Weights of a small self-supervised audio encoder (BEST-RQ).
Model: 3.25M parameters, arch conformer, width 128.
Training: 17600 steps, batches of 128.
Data: trained on simulated sounds of rotating machines with and without faults, 39062 training examples, 57.7 epochs.
Rows from block 4 of a small self-supervised audio encoder (BEST-RQ), named by matrix and row number. Rows with one number belong to one neuron. Each number is 500 + 50 x the weight over its row's rms, rounded and kept within 0 to 999. All counts start at 0. Numbers have three digits each.
After each neuron's rows are labels from the 100 clips, of 14976, where the neuron reaches its highest value: "top examples" is what is common among them. Only what is clearly more common there than usual is listed. The data: simulated sounds of rotating machines with and without faults.
# fc1: first MLP up (model.blocks.4.ff1.fc1.weight, 512x128), inputs 64-127
# fc2: first MLP down (model.blocks.4.ff1.fc2.weight, 128x512, transposed), outputs 64-127

fc1.159:479552537511470474481472423501530456541479475458561502506546503484520414528511496583504523485463428541465517422485512416512360490515489555572450468461509508477461478505522488510563559407473403
fc2.159:494433503565439441492611480533509449482473509439480488574414488459527468478432531561634525496432426522499521544500500592517528461454551484476493504521516573530532450452546497487399479590554568
top examples: thin (high-pass); turbine; gearbox

fc1.506:488604487483481527493493477514414564472473512479549575432680509491494455620504542579428513525557512484429575404473487447412489473559546469520496532510553500454492508544519547487500494483433525
fc2.506:558455591476564520455512650466477496494568577486399442452405534468582520514450422521446488572460369460486537565496472471515592604539423518485456486526455538490469508549440479485557556553501455
top examples: speed: slow; piston engine

fc1.116:485476468518539516531491480513471534542526466490534585513535475483497548522362560471534533492560449481429371422504471436532542476509427518604581602488499480417389522535429491538457507560477532
fc2.116:427515546484431462374512507498468586427426451543522592404576482532521524445510516485474499507413466504573583570449543496475520561465490560471473528503507520544511425525547482491549444467547598
top examples: compressor

fc1.300:479500598589585461489535512547506475501558549419451508535524570420433358580471477468481409573427421413495571508533500434488450471503522521540544471570508529404523563537436510523545520477487483
fc2.300:519374450553504444591544552535521535550468515557446515526429471506554592560465419564490450510569558527621466541519497551482512535538534439463441492527433545481444425559431398489497569567532522
top examples: pump; imbalance

fc1.427:471509483588396545514526478541512416486464387474428599560583545445487484514462518553490469442556485450484471532539450457417536433484506472536547471547552510444490545486547452479506406443442445
fc2.427:440484536498529446421565584493517492478496486512480448457405487498469530550588519418474469469423499557480550579471406491502437550463496533499552545481357501524466471486516523484507507493519505
top examples: speed: fast; pump

fc1.229:481517537470544441506480497503384422501537520420474573489541532435598471564489515551422570614537494485439477451438472498543488447541506554577595546496480455408445550507548489529522467450503489
fc2.229:437488464449448537505489474492554532405474439550489509389576551632455566512542513492556531487534498471459519440504462493494519432522462608480494574420605467484501434480543473524552441402466597
top examples: speed: medium; thin (high-pass); piston engine

fc1.231:511470504494607524499501431470431521517486445513514525474546613467524521499567430499535536477437491494481485402529476459469520527505527478453476556522520594561458485540487499467578516542524523
fc2.231:449521538511499566503530487513578433527358445493524547491530530502505469547595543526544498460615412515567408470508578517457385432515513456467479499428480491397445511511600494484555589422462495
top examples: muffled (low-pass); conveyor; piston engine

fc1.86:531470487548527522525449401548476437512509450545521550473602522538480528528472487522416540499530495439475490357489432501531465358565476490559506478584522569565472539493544535500510483466423445
fc2.86:566509469423508652429530531506489560470546486504502545412580518586389511504503473518496428453478500477465536405561509553458551556485457545460462576488545511484543598507428489578521536436566580
top examples: conveyor

fc1.268:502468620501457495414471532513474534559489433433610514526536616461616498558566424490507527590469426522447451460429492532472488579521528506526439483485523491516460519502460555549522516356530388
fc2.268:405546589544527534464597515519458480514530561506486528485458477501596543435479433467525519556485493478553355469525468426491550398552517457496500497572542429521483496497413499563505554527513516
top examples: turbine

fc1.181:549522604422534477512553450543513419522535535449516459529540489531508548506508572526513497460474472506336444488523597536464505462525556546566503533560500499405448565574443457480538431540480528
fc2.181:565548418435532506469456483472621495566483452465565497436526491496461587457481450511374459549447561504560585540485494527541434533465562426468445500481516458567393414519531398584517446479509507
top examples: text has "room"; text has "reverberant"; muffled (low-pass); conveyor

fc1.96:485493432480532567468500474470410557529509372508467513486532533422519511508545449597474493500511451450520444481455572561435535568547496541557546555464653506466529586517446443510564465463466497
fc2.96:588529619543470437573481558495487423505598479471558404534418434471537583529557455565468504534414447499504556476467518467446442518457467404472560561488369446486533512504502486495398522512553501
top examples: quiet level; speeding up; conveyor

fc1.25:456486506591512429539431531457509458545505560418530482547603513451567503574576481416443505439461574456447585467437508534456487472598428477534547531532510456460515528575408519537540493513507499
fc2.25:500481490518522519467603466457528536555497556507476461437474502524496477436521494472455443464535536503447420437558470487542493508417493513495590523532423485456531553533475450571425430548523410
top examples: quiet level; electric motor

fc1.503:464517471488553566490444456492465563492611490534534557456532617553506487499519481546518589464458499557465454398481478500463526501491426517537415517458502524495439481575461509457484453502507501
fc2.503:454526538557475439534520477524570364520479512474452496527444538547527580470451468546570571503439528502514500448550521510488553517565509523510533447482562510469525453457504431532541589478516493
top examples: text has "speed"; speed: medium; pump

fc1.460:455514456518486511459434447399431575515503481464532524485562569386512413512531594430502483437542520498497514422394508526424580479479526503534478539505528536525422492505513554511509427529525571
fc2.460:575437563511488495526553606544450489395484545516534435504447421551504572436516513487563484510448419654509597530421437518431447567539458530492631497476480515414456513445524492529520561525483526
top examples: speed: medium; compressor; pump

fc1.114:511514480518487618495486445477447395631504470514568520505576562402481471551551531375454574448488552527439575482367449477517486524513473580511511474489471447496464519556584511501479424520502552
fc2.114:494509486516411591530509545497566555515558509465427488497481509555473466480475560512544544476503524491512522493594498487453434454482504424485465570408500510507480483408486448449475638517522507
top examples: electric motor; conveyor

fc1.357:418482576533450531482490498481491447447491345522541627493558483494553444561557528543575455476543493427522472512520566495520419533478492507555521423505501444466447423485546510440460489374509474
fc2.357:526520560542457513561480560575540471520563524529444518416482475502476563477560510425386532538462477458458449612577482463547463487481486454417526534518476488560377495531520390524408499594568478
top examples: turbine; speeding up

fc1.140:502540555505510485464532425539454484517569527412492495483551588541482592534518504469548526540415422498456520435558467411526444426516381505492475485508439438467482490543476520550548520492520553
fc2.140:458532578523458486577502512534491499476477516536446487486511497470407538458488449587581488453524484577444515536573512562519392550470467557500534521466445466525495424452440496485536498501429522
top examples: conveyor; speed: slow

fc1.326:465564581493479561427435504528531466542554435431534524456481532524544469596449525545478539531521465442495593394470501458460439476459483455571489434471499445402501550544452491518588444517522512
fc2.326:546498423457482454498615532472535399464525535466498470495448452471480470504529584550598472481420477579458532413425547558516463559408524576498561614526538523524472410518429432525462486598493559
top examples: quiet level; electric motor

fc1.440:452451512494460518465486457475476574559576561463502525597502584392490378455495566522563504536495509446499488388450500522506610532433516419568445450531495465495472514543490481474521463552553500
fc2.440:437514590478505564483555539472470612374505519491486498477533490490449487437546537556533476500445395570520514581406514564483542544508385573443502588497499549542462458534496491478563381472508548
top examples: text has "speed"; speed: medium; pump; imbalance

fc1.73:514522586509388504406373522472518403537453447516544446615494535473613604518579436564521514521513480458512503525533465388421475511481500545497484492472474473563502430458525612501480568490417528
fc2.73:538473504470506499579581521518535449587525513565385509491532492559506369515572545473491536491493518527452398421485551480520529566495504476521528526493582461433434553538413473570460435558519444
top examples: fan

fc1.371:526561510531467398505506406506535483481570466491502518502686496480515472531535519460491485443506480532532547436354485502567434434545484601532486491533489446422446527516483564590550527470422512
fc2.371:466501514482537540534504540549451561486503475415489432424421529636438557539467502587504444527468462456547534494467539418418498491412491480534393533496476461440567579421529550557496487418485401
top examples: muffled (low-pass); conveyor

fc1.301:431538586484461545456452404477557521499472373533512531464596485505524579495479551597489438540481561430402615525421547465458525439529527493525497550462540553579511544547514499427500441447513541
fc2.301:483502475490441495578458455540525436426449498549551466564501447515514550534501480469486612515572498531439527561551472563409465499458414547480587515490551506497506531500562437480515491519484530
top examples: speed: slow; pump; compressor

fc1.132:436599521485511504479444456553499601461467540500485585439661466493511454586467546511546577474542424378481496456524534413476492494540511642495491570449488529503467543490520570436568462480481522
fc2.132:557450473514534456554552582481535440546528522487551405616384544483516529497489492477592467567481584498612558582451497526562511573544509495493536440500455599446478424477481453476437558516513519
top examples: pump

fc1.240:413482558443537546498517421534587494607535459480533611485503598387473515621505481527449501625514461471505461529468507498518483542460461432446509470493485495594397493479427451476470400502557509
fc2.240:535555502472474614526480446523534520550516572514537528515508556465515504416429497580541458506472514517583466514497495422470443386530538417469455589512590362362473530498488465553514546500358537
top examples: turbine

fc1.36:503521614502368531409398515514385483558480417566579418548539570431604485522454561534542584594467458489440493503463505495554456493520556524534525466542468489497442464514497464454523486501453459
fc2.36:466554444512571587491500508575423403460451501516473449523562535439437465497493455519614571429575588594619402469549547515486429462578567513476526543453479519483493560507475510473577546545472579
top examples: speeding up; turbine

fc1.76:535517514454598458458536510517531475575508468491535524464529551414601471536603494582426493554448473436542484428549503534485525428443455597430489505460501503512437565481489605518542489495494570
fc2.76:457588484451485525494507627426486484542491522537486401465457547520489607492556474523518480496526545550466518560538481479502540504562491521541573440527466431432499481396502489567488567410381457
top examples: speed: fast; gearbox

fc1.378:491514548450562401505454479518384477492463541456540579459481538478656494563501526511410527531485543527453465371445488510517432481544509528534580517547499478488464497511558470564498493456499494
fc2.378:440527544481432505506545481532574567464484459478421503375537493517545529508509526509590467501548487443449543387440494461483504385537488474510487578455560492466542495475576492446544485458448505
top examples: text has "speed"; speed: medium; pump; machine: piston engine

fc1.367:458537530544533557395476413549439506508533471481474511561565567448538543529463458572545497535455437451522493507556446495506426512536484510517490462501486510506485481491531557455539534545524402
fc2.367:526512506388471542512495554488505460551498539573492524440475526520525569573463538508521496534456461563406416457557510482505487490518510408572482512413468513413570531489448533542542546522444524
top examples: air leak; compressor

fc1.184:477545612495475495563512474567476468486554366403488486541526470546528491517527515487480530542478457521518452457491503477453442475494473544599543591467579455375432549624471572481498533425510414
fc2.184:486589460507586554477510487521553495585535555480454538454583429507480389497499494496480487517486512576459572530426448405491440577520488485545447427557475445572437534475460451525476433479566510
top examples: gearbox

fc1.511:485572459475464546506546473526530493592539470417495631496542496389522481549479493514540468552514506499502496430467477355484513434485492549516564549508591559529535527491472470517496476478521563
fc2.511:457443512514463523572443597466497437507539488416520487496540525601412418434504463562605537510481502581533525647509495544622396529492537491453498511549482480564518444560502473555412540525520517
top examples: text has "speed"; turbine

fc1.128:473503493504498520519452468523440544522465406540571557616545607512558553529475426549447488497518432476415475453555572456485511537496535493601515469543516519604488490528418463413540429515493406
fc2.128:511533479449530527509550517480472448576580525492588434406523480506565420571492533384497476480493420549365533555446417493492470590528564557547414528506609459437492532546477575557437464494510520
top examples: gearbox; turbine

fc1.163:499423484565438463516526503555530481435581523512547493579518505503496470607512530491433480518560554489489479417487505468493463509520457456559502508411564535522379510616556538434490521584490440
fc2.163:501442463496485505491476419537519463589435458552442510548483482533553555479503555481487472450538418466559519597473483468533532579541493573549402381524492502514477524505484522502481390534441384
top examples: piston engine

fc1.501:415478647508540507409493512537535480553529425452505483499514521432472498498455505610515444569472445429362576430515531456547464507532496609523456471445458474494437451491409497440515484492522408
fc2.501:482423534465470523530473525493514441503568489446527518485446558498483455488497471470493469443449450540556526544466554506607397420511588473398509598619505482586520475501443546568474382450485476
top examples: compressor; air leak

fc1.452:498455491572468493484563438488466555484566511462486613485514572451545433577579463583460404508476530504464474518509488486484409516485504424603509504500523465474531496567419577443500507406443508
fc2.452:489460351586363469530567517555491427425444513477471496469490519615441506519462516567615574518571456505554516513572478531506481493437562495535525527539530470563486430505494473515571557444470518
top examples: speed: slow; rattle; machine: pump

fc1.433:487550545457471527415465422567418491564487551482575589499538574505503555521565581499435542477495471427456518396472397490484552560499459600559584506461525566446414466523468515433495382425484521
fc2.433:511567410502470486499398529542454603544486488440568530513471443546494531495570451564480536528428524483625431471509433455545494478468527467527550557563429479494619479527480573487454460382427554
top examples: text has "room"; text has "reverberant"; conveyor; clipping

fc1.74:414506726538410512487478553509430488514557487528524450538510511481598600492480512562549375457477477447398514509522568484476448583584549454505523472468514374504505473500463433446521522471494494
fc2.74:539497509498479504557597520529501479566547433456484419438539519517448483493530523441429474440470559525510498429502491533549527581452458524569425513544478430499453587433490536431481404599499548
top examples: slowing down; turbine

fc1.410:484481517482559505471429478460504583533521504456547446511543551382519448466453576584508412472497507367542462422403511574442523472512465549533464490447594582559561594543523511502458500434554496
fc2.410:519473551471487531544615542534566509418504556527570482428464475534387528488481438486586518464412549555495554576437539454433490545517462518356547507467387476449535487526526500542470476496443580
top examples: pump; grinding

fc1.172:440537471432526637554480430461474543543484559482482547569465480363473528464516464511456538410536411455550456472472479508536473498470536525538395609496449508460443471493423522510521490517525464
fc2.172:545517477474474499489486474478492539516467501558465471501546458605562534484554497418534425549534528467563513646491459597560514471469547518400563501478458457600508448469517515501464517455499575
top examples: text has "speed"; speed: medium; compressor; machine: piston engine

fc1.409:497554568525519465531411431608432502470528422407568527475515533439470451509461529524487511555545449544515498492480549381565482429532553511549527460525563457447493508548513598450549422467420500
fc2.409:486492536521490482567337481587413514527534488537533470456521525526506414497519489474441537512406408457630548504455427432573463462519568442483464506514460508527565501444512548503436433441437575
top examples: muffled (low-pass); electric motor

fc1.454:488460555497536512425495475544369568471509506481636529555481611496545530557498483561515344507474491452484535463443540475501516525510524446537497555505544515503542518436535458441511481494537448
fc2.454:477469476530475504657480453506500413424540527524598462499631429468582543520471528458429544495423478515540499396508526588564543443514553437483553508438452560565491597510472587468410560498494537
top examples: grinding; rattle; air leak; machine: electric motor

fc1.217:338561544489491538474418475524513542479565459424524550533507465502540553505424538633502469540483417457493555460536495516485483569519554443598477431493600546504522464488522514449492483424505444
fc2.217:516464548588499545469398474445465491552458438486528501515484497524467454509463520425451428557471552487519521610452461417554460497498510366502442427576569471525474512467442442518482451423535492
top examples: slowing down; electric motor

fc1.78:403529536513482502481469465476513464595485467460562461553572609457546555621543529513451577476499496457436488474459512465519392544534502553525450478467503473441502427461482431527571486472525483
fc2.78:492510494500517560487466447470479600446407504531466530540567532473560466424564526451589515441563425537538429526541528594472467416522526569485505490520459504523556498392564574574496431532505467
top examples: speeding up; muffled (low-pass)

fc1.65:481509636512542468493539466595428532471528480464483502539503492467486452525511487461512486556469509433493522485451523412395414509477416528521504446491514517505500527525432530601510568427555500
fc2.65:480458471497437492482533566503558516445481559504491511520517472527524450502463484580526538413525395476483505503562591474497528443449500613461555494529535454485535539501549637506576397501427491
top examples: state: faulty; rattle; turbine; bearing knock

fc1.343:455409493448498499445488386483493525482507424450470690531533600471568427550549577434487525551494480498465462390426441509520542405461479544641530532496488497515412561507542540521535418542520553
fc2.343:539479550475584419452595510528460456451488427483487450526527546472508516533550599495471500553469534534500523509446521572463466532556425595467548483459601592507462540483511404516493475506467538
top examples: grinding; rattle

fc1.239:458487534471531478380536405533529526519530425502451486558531524450547476601442481485501515584543479517502509447526456476516522433532454493477436519463508529490355418555517520460513480484448560
fc2.239:594433414501589445479529461518614556422447537482500489471430471459480453505559570441544533519500549436512462435549565483547542502480497465485460493451480564480423547539437520457522623495509491
top examples: text has "speed"; speed: medium; turbine

fc1.52:525491508470491484502492434535469448513478515545645541520506535416477493486579429535582410430438466492473497481475507490454399478492468559503561566482495459495517500569419548457577463509461500
fc2.52:429510407486534547444513526502497527608524477480563500468481527555528436536508414568500451454363550436512439489514612423554561531461497416503425569516456507565515524566509512497484511460508562
top examples: air leak

fc1.178:483515542599529523495473346529529462532485431443495506590522545487619489526435469472414528508388518397455621509454545506492537414542523400583507471498597480514532551467451506465549489474461413
fc2.178:558423500490491441486509553435439483522526524537485564429403517614490540465496447459501514492516465631563434605523497474473447587545533554435403519534504478563423408526503501522500520522535494
top examples: piston engine; compressor

fc1.222:524498614499459556433488523565525439522531496521565542607462518473499575528522457603525518543435430456412537447532492475469443500525517538517568571486629458498516454541463543433516440489473551
fc2.222:546434518548434466500451517478473461598409517496472556458513459560484508552504541498497465511564448533549503558468490510515516391416442470501465443552453570589403541523499500416434462451538622
top examples: pump; speed: slow

fc1.102:567568532523450429494540493543455485536506434544486510567541506508478472507463502564421447456557514467504502406437530483367471533517440574547557530433638445459486580547476484445491522435456433
fc2.102:459456534577493501620494539440486465498487452458472483536493532552405555553494536536493495467471420537467505540492470527451445522342481461547444516559462463485623476486520515501504456479468480
top examples: quiet level; thin (high-pass); conveyor

fc1.30:505524491469507423498443429530459534516520402472663520455577547458493561570518516473503511597541452495418594440471440460487486512488454568531503463558545464547477505500519466547556451503450504
fc2.30:518473568484499563531519539520448524512526561503557514515548554557500493468464500545458485446409507475405561429494529479456587557484512472500481515471514468411501484519468508477502540443436472
top examples: electric motor; turbine

fc1.160:463536475501509498495499448490557505566532532426519493543521583369509449600444497448560512510557490514520477449499481505465452425455437628574458482352574577584436464551407495511523563504605473
fc2.160:578479434470449556593542507501472521545448546469467558430428425540465444525486494595576507526469397568454501494504490460502490426444504495550487538520559493415476495574434432483519448580569454
top examples: electric motor; gearbox

fc1.436:401541622537383596454494494578506466513597480426563470562582537470526505577538521564573472514515406492451533485495477457540429535469469558506517512487523394433538570454543508493473530377477481
fc2.436:510519469479483545568494523544569484501486430447429415526543433559411506529506556524526585537567509508495582444488479555505564544516505401637498543486472482452532568431480440563539446409448512
top examples: air leak; gearbox

fc1.104:497464528540487439412542440556453468474577491519621460569488527492530458599486490551443454543378492496410591504456531526526505408469499551521548384483484543490567535477457400498466454495476480
fc2.104:560502467546458451464447522506465535530550563476546556468501467460498505504548448460442469476527562546465436422441507482511650501564559459509502499520442593477468513432559488451372518542543506
top examples: conveyor; clipping; text has "clipped"

fc1.362:452505468373431562417460514451546515506533466471521550431590478544606512509567467509531365516567467460502453475510491547466544480564527479508529552392546512574522460584458584539598488422482553
fc2.362:499485504615514532432523506558389489514491526461542459577499445509595570486458447550478534538525487559604480456550585552479506587561506436497513443528513489465472378533466464491486549562422416
top examples: turbine

fc1.180:321533562490454549482437437548541480475521447421519533534552524482473503471480501525486503599417368448423465520493476521521408489586410446538456519553523547560472463557440462456569492498498389
fc2.180:556485480553569510468439431487521464490512523512548571490455482571465441466465431441528483524422500500516538594489511385464406465565479530451435517490540523596580570469470427525460481414544501
top examples: turbine; electric motor

fc1.461:479492509498521449493413384478398456480489445475512507552562498458532456490518518459535596536508445492450463495429467517466421382568469540571515472511529470532500501475530568477544436521523569
fc2.461:660533515503503544486497528481459425557431551582512450547451496636516507462521452392447450512563533464522469563510468484507457538533471547434544472477544455532530527507522420551549481484421503
top examples: reverberation; text has "room"; text has "reverberant"; muffled (low-pass)

fc1.237:372489543516501492524423457493532480578486459560597521601528511474537551552506542483459425478546541460388465523437568499504533535464480526489473425459516450491476562499447508402423469495508543
fc2.237:462480471520560474507569473517462502486508582548533415444499507579488438591543518449444484533471585516538430549468526557407451472510572419429459485550506552454479494543555511550447362554519490
top examples: electric motor; gearbox

fc1.435:505478540524463477433526464511535400554653488504519472511580591463506523530462421514473469527477547467545464454519447552563490426495455567518492496518485503435483565491446581538474430502512513
fc2.435:522449485503427464436468526500465492491532469505532418489535500580504463467587486556581508529511536617516531496392606385496523510473459554511547423594472525475518457582566610469534431448404481
top examples: speed: fast; electric motor

fc1.225:462505511514447528436579393583484434504500395519558587455628497396477484545518521599482391494492433527488555503478549462453437503477525553518548479445529505493467530510477498453551431429461427
fc2.225:558518497509528369488456518549590468506574468492459543457497514468539453566623481523549572546476440416429541474580526501499477570488455423498436512551542496458442511438497478438444537528446516
top examples: air leak; pump; machine: piston engine

fc1.144:506467462453605416536470508523502592471512455494609495437564500447466431525520468478466424561556474457475426467397478493567427477571583504580494482545523420447482486595502500587532514535548420
fc2.144:509468466407532419464452526598524545507486570509508586507439537536494429419465439521503592500544468608563483562502525493597476489462432474530513476615495474456357531602509551517491489450427585
top examples: state: faulty; rattle; turbine; grinding

fc1.6:561467456458544538465501488514485531504538473429535472528539572399472522505505491479483501524521500523500450495392437568493514448527443589552434520437451490437439555561491543510454562480496447
fc2.6:504479470507516457497473557487450504479504535549493460520512482567328497432475482431521519500475409552563437690551518507513543628421446582431530488548483460494500418488481464537477465531541535
top examples: text has "speed"; speed: medium; compressor

fc1.87:449501547564484500492486394548508491559530382439501588556583508377480471489464589579495496538560448439380530431439521451569498445560435522547567547482500468421450531528549515441595496458497412
fc2.87:538463534486520473538511545502468463462572566500547426580366488470427503487477556587454463562455484508577626544479472490565465584452529491489508478589487504465507397484554463535410485522471547
top examples: pump; grinding

fc1.212:450507483493511541433492357532510513510461460480484441478500543443557533495475515461507482534558439488505501517433466437485569417566500533499472531578507561520485467453584510477515439522538536
fc2.212:539384473509485504457468525483539451491378516551398467480460543529435398536482443531493580542555469554572542654560463536605417495519548552522479432484536520592432425527565458486578445444456397
top examples: compressor

fc1.235:497487451565545458527438494507533515689540411528595517546577557415494500561472466457408471429522537540431548403463532417574541529501502484507460384529539510447532554572403484475469352506484539
fc2.235:520532460438507474547503546493531576497503591571467465430512528538617471519555568457517448459558496547527482515491425501461560508512563491428476616481482572455494447481514542546470472513458575
top examples: speed: fast; electric motor

fc1.402:428509556488500563469467519515531554483591425489603422486511548398507573530428480526488449512564469464441516479487569448512460546507517462524458505431521477514497570481492381403472475549480480
fc2.402:589517424472582496544590480423435464426542489492517440534576565496574499462575440407468380505508584513479579415407408584501536447500510494515502409505505444501501587530498555552513473496498490
top examples: slowing down; compressor

fc1.27:480514601577446515463450501546534488475517485471610568555504546436605545538487457462500439437430537504442501500531515481547455417456452564471565577523526551516436421464466515473488560548513406
fc2.27:452598540492508436545475573521467406537518490463524512454541484520457410516545479528527537474526520620536505557485495578476362500441552396449539502541447445399501516547494535560457576495473556
top examples: quiet level; muffled (low-pass); compressor

fc1.106:489542540482489452526511424505475588433434475518541534524565493397523496542528479508508426487496558416437527511418535481505445447521492564495566391513429487492536512523425528507547527461437505
fc2.106:394512433485472575439482518484474562454457469529503574427580465601450494538469585529444510447620443483530516511502523509565534527512506580515554581499500502489497564461612466475463393462444562
top examples: slowing down; conveyor

fc1.286:483520520477425525521471490467409475523534503478566503525507454450610564563419496475524405469491480553523504498544539473563508434569540514559552601527544476445474518548385540455574482421474482
fc2.286:503485516527587499509483538530482531419402497538483372443477486529448576499368449449525574533517528458470490544556520607471523563530528518491545545508494567552444579541500447410487495497492435
top examples: reverberation; text has "room"; text has "reverberant"; electric motor

fc1.487:475457527517511428455402515465491565448485462513512575469573453535535518598593459539466547570414497386521593419433477469549448422503544497586505450551585615532488456474518531456530426484503557
fc2.487:531443482499540452479566495570464591473448438489507602438488585565445502459525467570457458516456359503452536509502497457544485433536569472565460570492502511465441408495486425486525535452544521
top examples: state: faulty; bearing knock; grinding; rattle

fc1.133:419530621495544482466493427471546541415524520481606500567532507472540500634492480523451525486439520443507543525546498430470448472522417604503584471429520517509487432583498511484512483456477535
fc2.133:530469595503495502491560556526537455565580498559482424480471509445501493489509521516550413512468485434518524496455507521547416583462643398491493556444450557386525546461484491472460459490534543
top examples: speed: slow; bearing knock

fc1.496:567547478453449489484427445460565438504497409516568591451522561381476526494488525504503448430559475442444550481499498500593457559552448430545461491422556480546499557474493428572542510403457465
fc2.496:509485563542477457497469569506448479602468466526562503568462514391530529526503498520427460527562512470568442468508509467478541488543441519425554412477485548530478484493507416451395613447611474
top examples: electric motor; conveyor

fc1.499:529461598598479490432425426539510561469472507508537577448477473408534481479489555551532589541535426454463510444377560496523479481578425570545545570596550485437438489522453518516531497479529412
fc2.499:521468557406521485446519574518511565505589547550520519509490474475529497487709407399496539429552437569506528441505459539520601496501527524480498471463515472497463498488461466539547578498529475
top examples: grinding; rattle

fc1.443:499544507625420535509498496544439533487450486516505552604552538450514524556451586572454518450456472545522510501517572443479519499473471447563554575455505449401402583519538555442507535470381507
fc2.443:546447523536465469578491459479472587438522599505504557399558390541534591538465586511556480537517467480515500589482526444431428470490474490494496434573502590574482601519483468513489432478467478
top examples: electric motor; muffled (low-pass)

fc1.263:517509565455462540387383447520503561559547459532571493478496548442612434523493517460443511470511525535422456414446483489527479495572514486582510514514484426448474496474478489418596530526433445
fc2.263:468514530470460492480486482542480496461470573559530465448500405462431542455554509529628518457512555548498580477502440533494448461492610413560556452514454532471517540438571452467418579565506484
top examples: grinding; conveyor; compressor

fc1.15:440504497472568493460445352518469449486529533506525516515500570527494489616508503460515581546411471465523579478451503486529492368513455410554439399540482491505522504466546486488503484509475535
fc2.15:529528517450473494506537487491543539490491508569476481391452483636413520536461546526524458444414530479499447462489530520447558536394557558574509602537494465444479575557439555518557435462450495
top examples: compressor

fc1.287:423567542549541486437468459556424471547527480578559607506580564469563521540491511617490425495484443465383500359463536379448396511464484465537523446508520495423428450478501547544497500481527489
fc2.287:509595558498437570503521528439527565466512583518517530516453417575513464482438513549539517561437556477504574529531469442383512485495457437438483456537610431513566468514600489485465489575483533
top examples: turbine; clipping; text has "clipped"

fc1.67:499498490508513514454497463565527568588596479550494478531548466490503433504454470497397479405553551405508486429493557384547492547507429483551455580498513489561512555505479526401498501550481475
fc2.67:448552483563437517557476432539505455494394491446496587545513532483518533530536477498506501510542522465424432457551584463520535428478485596357524457513448447520498440511527573527535417549498577
top examples: pump; speed: fast